python train.py --dataset="rosettes with rotational symmetry" --image_size=24 --translate=0.06 --num_classes=8 --norm="batchnorm" --stem="single" --widths=[64, 128, 256, 512] --init="trunc_normal_002" --beta1=0.9 --steps=8900 --epochs=46.7 --weight_decay=0.07
Rows from block 6 of a small image classifier, named by matrix and row number. Each number is 128 + 24 x the weight over its row's rms, rounded and kept within 0 to 255. All counts start at 0. Numbers have three digits each.
After each channel's rows are labels from the 100 images, of 14848, where the channel reaches its highest value: "top examples" is what is common among them. Only what is clearly more common there than usual is listed. The data: rosettes with rotational symmetry.
# conv: 3x3 conv, stride 2 (model.blocks.6.conv.weight, 256x128x3x3, each kernel summed), inputs 0-63

conv.10:091169118178170138140128121107104158172130120098113124106111120127123149111113144088112124098157100132125106122135086107092138117127061160135123128133126198095119144115117150122122140134107149
top examples: five-fold

conv.110:122171129180172141137172125153113173163138125093119110117135132126136146133167098108108175123141131154103120143160115115136136087139079153124098099146166171094108147095136133102124145162087149
top examples: five-fold; vivid

conv.116:179118112141153139158144142170075105158101108067127125116149124135114135134134105106125168094132148122124119101126163140099134124131072107146136170146155139085111092065124146122136142113098116
top examples: warm

conv.212:104114107140129118124107116158074092112109115132113102089116094076126119125126093139109146123118130117138103121104114115127104140124112118095116125096154113091110116098095140081105098144111103
top examples: mirrored; ten-fold

conv.225:131099098101098126169090133135175080094133115092154122144135155139103136124132155128070150102150148099130140174116135124117147137120083117158106128122125130124133096131154105170122168111100138
top examples: five-fold

conv.180:156102144129118160135060088151113085142168150167157154108166131132125156130130120124113148152108113099138110122128143133143141126143146160106146155136154137137150190143121139127136139161154143
top examples: eight-fold

conv.24:144086102121114143135122109181120097096144146115112113154114142123089159112164106126073169150150151119126134125139133141131120114169070142113104167123194124073103138101101133136122152144097152
top examples: six-fold

conv.136:136108129182172103127109106144065170156124096116081078090105099075112123120156113152100156099107118122157115136108127121142110134119105142115111120099116148147123144094096102059114105106115081
top examples: ten-fold; cool; nine-fold

conv.237:179097142127128117126127114171114136168178124116117142113138112146125120125183155128120182073133114119136123125130155130085126097141107124117101196145146114148129121120120121134119102122112123
top examples: seven-fold

conv.72:117094143107126147133119170177164189080158148101130142124110101144117102111158085165139139131146130130122107107138110126153140110160112127152151135164130074108118144135154132180115120154102139
top examples: nine-fold; ten-fold

conv.16:170084157145157118141147120152144150127059149151141130161129139137117128136111102142134140107105136090119153081152153121110130144048179154128097173150104123131080152077138121127105125138144133
top examples: eight-fold; ten-fold

conv.163:119117131153142103140141106165063158133110122134102099090109089082112132121160111152102168101124137115139095108112116104114099132113105129097116137099134128115108114078101101078099104126100105
top examples: mirrored; ten-fold

conv.143:164055097097093134116078130153119103107082161197120161134141139155127127120165127118139143139127193126131139130143185146118145139109155136135142154129167115134154136088122114147144119148149130
top examples: cool; three-fold

conv.70:141152179119138116080153122134123181118100154164148148149129143156152110127175116151138148135112094144109152125167141132124122129118168137132091145167153103128075159097147149128139115189135141
top examples: three-fold; vivid

conv.106:133102122124115107136139119168133159096071149126144155119132119117121091109164097138138184132146153148121141104124110105103120095089109136115106103113152106122097159067131130122131115203104131
top examples: vivid; three-fold

conv.151:169061100118098137077113118150115108127121147182155139131125125134132124136175126121129165150134135129128130123130174145120121137145156155122110188130172108124129136114126119141134120131161128
top examples: cool; four-fold

conv.21:162069116128111119151106109147109129126152112135167122135134122130127150117178143130132188093141144145149148155126155130087130096159114148152144144111171132155180114135116162121097143161142125
top examples: ten-fold

conv.189:151098094098111125134137135126120111112080142129116166152166137167116142124142118135128138143115182096101140111134161147117141112069137134157131096144147119115096139047146083147135133095102134
top examples: cool

conv.52:097120122158158121097122144114146158133124140097094124153126156142146119101125084167130097087123070100126146107136086116124125140088145127137076137158062143111085133118109107149142139069112100
top examples: warm

conv.118:099179143184174147099108117108148134170126137106097145117143140142148128125107129175110116075161091131114134125141096100106149171127132121156111135150100154115119113111158152155129137118113133
top examples: cool; four-fold

conv.27:138149116161154124111153125135083172165156125103059105087098113105115134123130130103126156158147132138129116118125116146118110132196079163106120139122168162066092131118144127104125124113102147
top examples: off centre

conv.219:147140161168172136156136132126126116162120137108144127104115112132112124171084184153170122131141107104174149125117139130144113166105107123136156157156086162113120086174176130129118129095177124
top examples: dark; five-fold

conv.22:119123148157146123097110121114125144132131148105092136138131134144156140104124107180115105083126079111110143111134102104113153138093145126157082140141068139123091148086127098149146133077092115
top examples: warm

conv.144:136144168166173129100117134116125100173090143138101129094125100142115114167109149139150096105130138105147133130116152141128126135099121098151147142169121134091103096125208111128115114110156128
top examples: six-fold

conv.63:096140129167158115115130124124104129113142114138124100089120090096128096144134124177129153166132123157152121127099107107163129145193135152108128148118144146107095201131128122107114088129125110
top examples: three-fold; four-fold

conv.109:096118121108120124096154141088127139115142153155152123147102132121109118137100108133182088133128171123163148148136118162164124152152141117126165165133129117074124071201115140135119130124187103
top examples: vivid; three-fold

conv.90:173095108106123111155078124166135079123097101094136135117130112132120100125152190124108185120142122096159119146115165128088124127123117125146130130134139130154150144113153144127117122103131147
top examples: five-fold; dark; six-fold

conv.159:169075106132118122091097119174093121118107137173128124119127120117113151114145100123130129132100183117140126112128173120133128118098142141105139150100136117125150145091105111110114105120135112
top examples: off centre; cool

conv.255:100129139155165123136122130141128145104166126093101112132137179157155109121144089173129159115105096134108137080172102090145153140166093106131103104186103131111121163151132120161103099119106121
top examples: eight-fold

conv.46:144131109138123132132139104125165079149119128085159145106149092160121124170134167104075142113132128143138171113104119121170129119096072171148129144147092155155139116119165128164111142100113146
top examples: seven-fold

conv.60:152144068110111122126120133110167080149094110123146140094128085118114125115162156138103157099131165127131141140104144137108119159086117129146126135079108137165134119083144115134140156121126145
top examples: eight-fold; nine-fold

conv.178:153103150118112119103095104124114133110156136175140134145169162157147169139193103162100110131109149135123145124163129115134151109144157155139097148141163120127132158101139113125115139175129123
top examples: seven-fold

conv.241:125089114111105151065120127133126128106154143168118122147135142129124133126180112128120137168130114137128145121139119149143123110169141164118092162129182113095076162134114106140126140137143137
top examples: ten-fold

conv.222:136086108165162119118135094177110126166144134132090145121119119122132139129133072145128143119103147133146116117122080123104130108120134176095108124093110145122116132104089105110165140116109085
top examples: nine-fold

conv.103:152139152193181137144122118140133120190148134117118144128148121150126132142112155143135131060148111124160136110123123114120149148127131129141148153153098177127165090154128142164133129087162112
top examples: four-fold

conv.71:110131162150146171154148119124124143150168140119104170114141118183124140167131094141113115145122101146142151087136092118176108131151100107147131149205103136145143104136159132184115119122120144
top examples: nine-fold

conv.113:116120169157113126130144102142142146086111124142200118105147136112139105133147128131100175110135128153112146136123107087098124105133114145105082156136158105125135174104139189112127139209119130
top examples: three-fold

conv.99:146127171160169135130151127132138185134157132110121136152146134128123155136090088190122118099124107109138139083145103095129129187132170142136117194150084142133127132146114143141115154102176102
top examples: five-fold

conv.235:079132153152182139139156150120114218120107148100104117106090118114119153112152103151162138098133063120127121129140100121096120109103121111124131129143110128118081119128097118141138137116116095
top examples: six-fold

conv.45:147069098115119125069082128136100131120150132185131108128114135115123156115148122134115117184107139120127143093145130120141131146166147182114113211127161109094089143108128125113099123131134128
top examples: ten-fold

conv.221:154111094159149133105144138121115157181163129085124112148121110127134131139136141118127116103119104125125132093132096111139135108132117181150079148130099190106116137141118152135120123090135123
top examples: five-fold

conv.247:152114063100103121173095133151189056117150117071157125125130123125111139118150139141078152126169155099139135162109131126135130128121088145151119124103134139125140111131132119153119163123092150
top examples: eight-fold; nine-fold

conv.9:159100115127111136110096111156125127121103144177144138104145125124141142119117116158126128189121137101124132096117169105123120157085177127113153140109095123163139187095111122121122128143139132
top examples: cool; six-fold

conv.61:130107147130136136073084139132138124122134141148135133133126139126136125143121102168132117161144097115129134094137114111121122197142174142115108204144123103110080160124124124146125126122162123
top examples: cool; five-fold

conv.18:114125118157155085117143119115126145097139097123122088111120095102128080144135140158122151156143137137145124132093104099178132120162137179125114131124122161111107185126137098092094099124132118
top examples: four-fold

conv.231:132142106136134121159123085174131053156160129126107141112163118134131149148114101129105140107110142101199103145123099122163128105122116127135163098118127153124173138131099123105105135135133119
top examples: nine-fold; eight-fold

conv.250:132108087146116141128086144120133059163149092118138114130183132109133146090094121123104095120126129119140137113110096107164139102112125158106126106099111132085122143109111100097136167131125110
top examples: eight-fold; ten-fold

conv.105:190106134164154123141148110148113096175128127111121128125138106145129129140120182105119154071131132127145134117119149124117126107132126166143102161140123187145155129123145143148117118092157118
top examples: four-fold; three-fold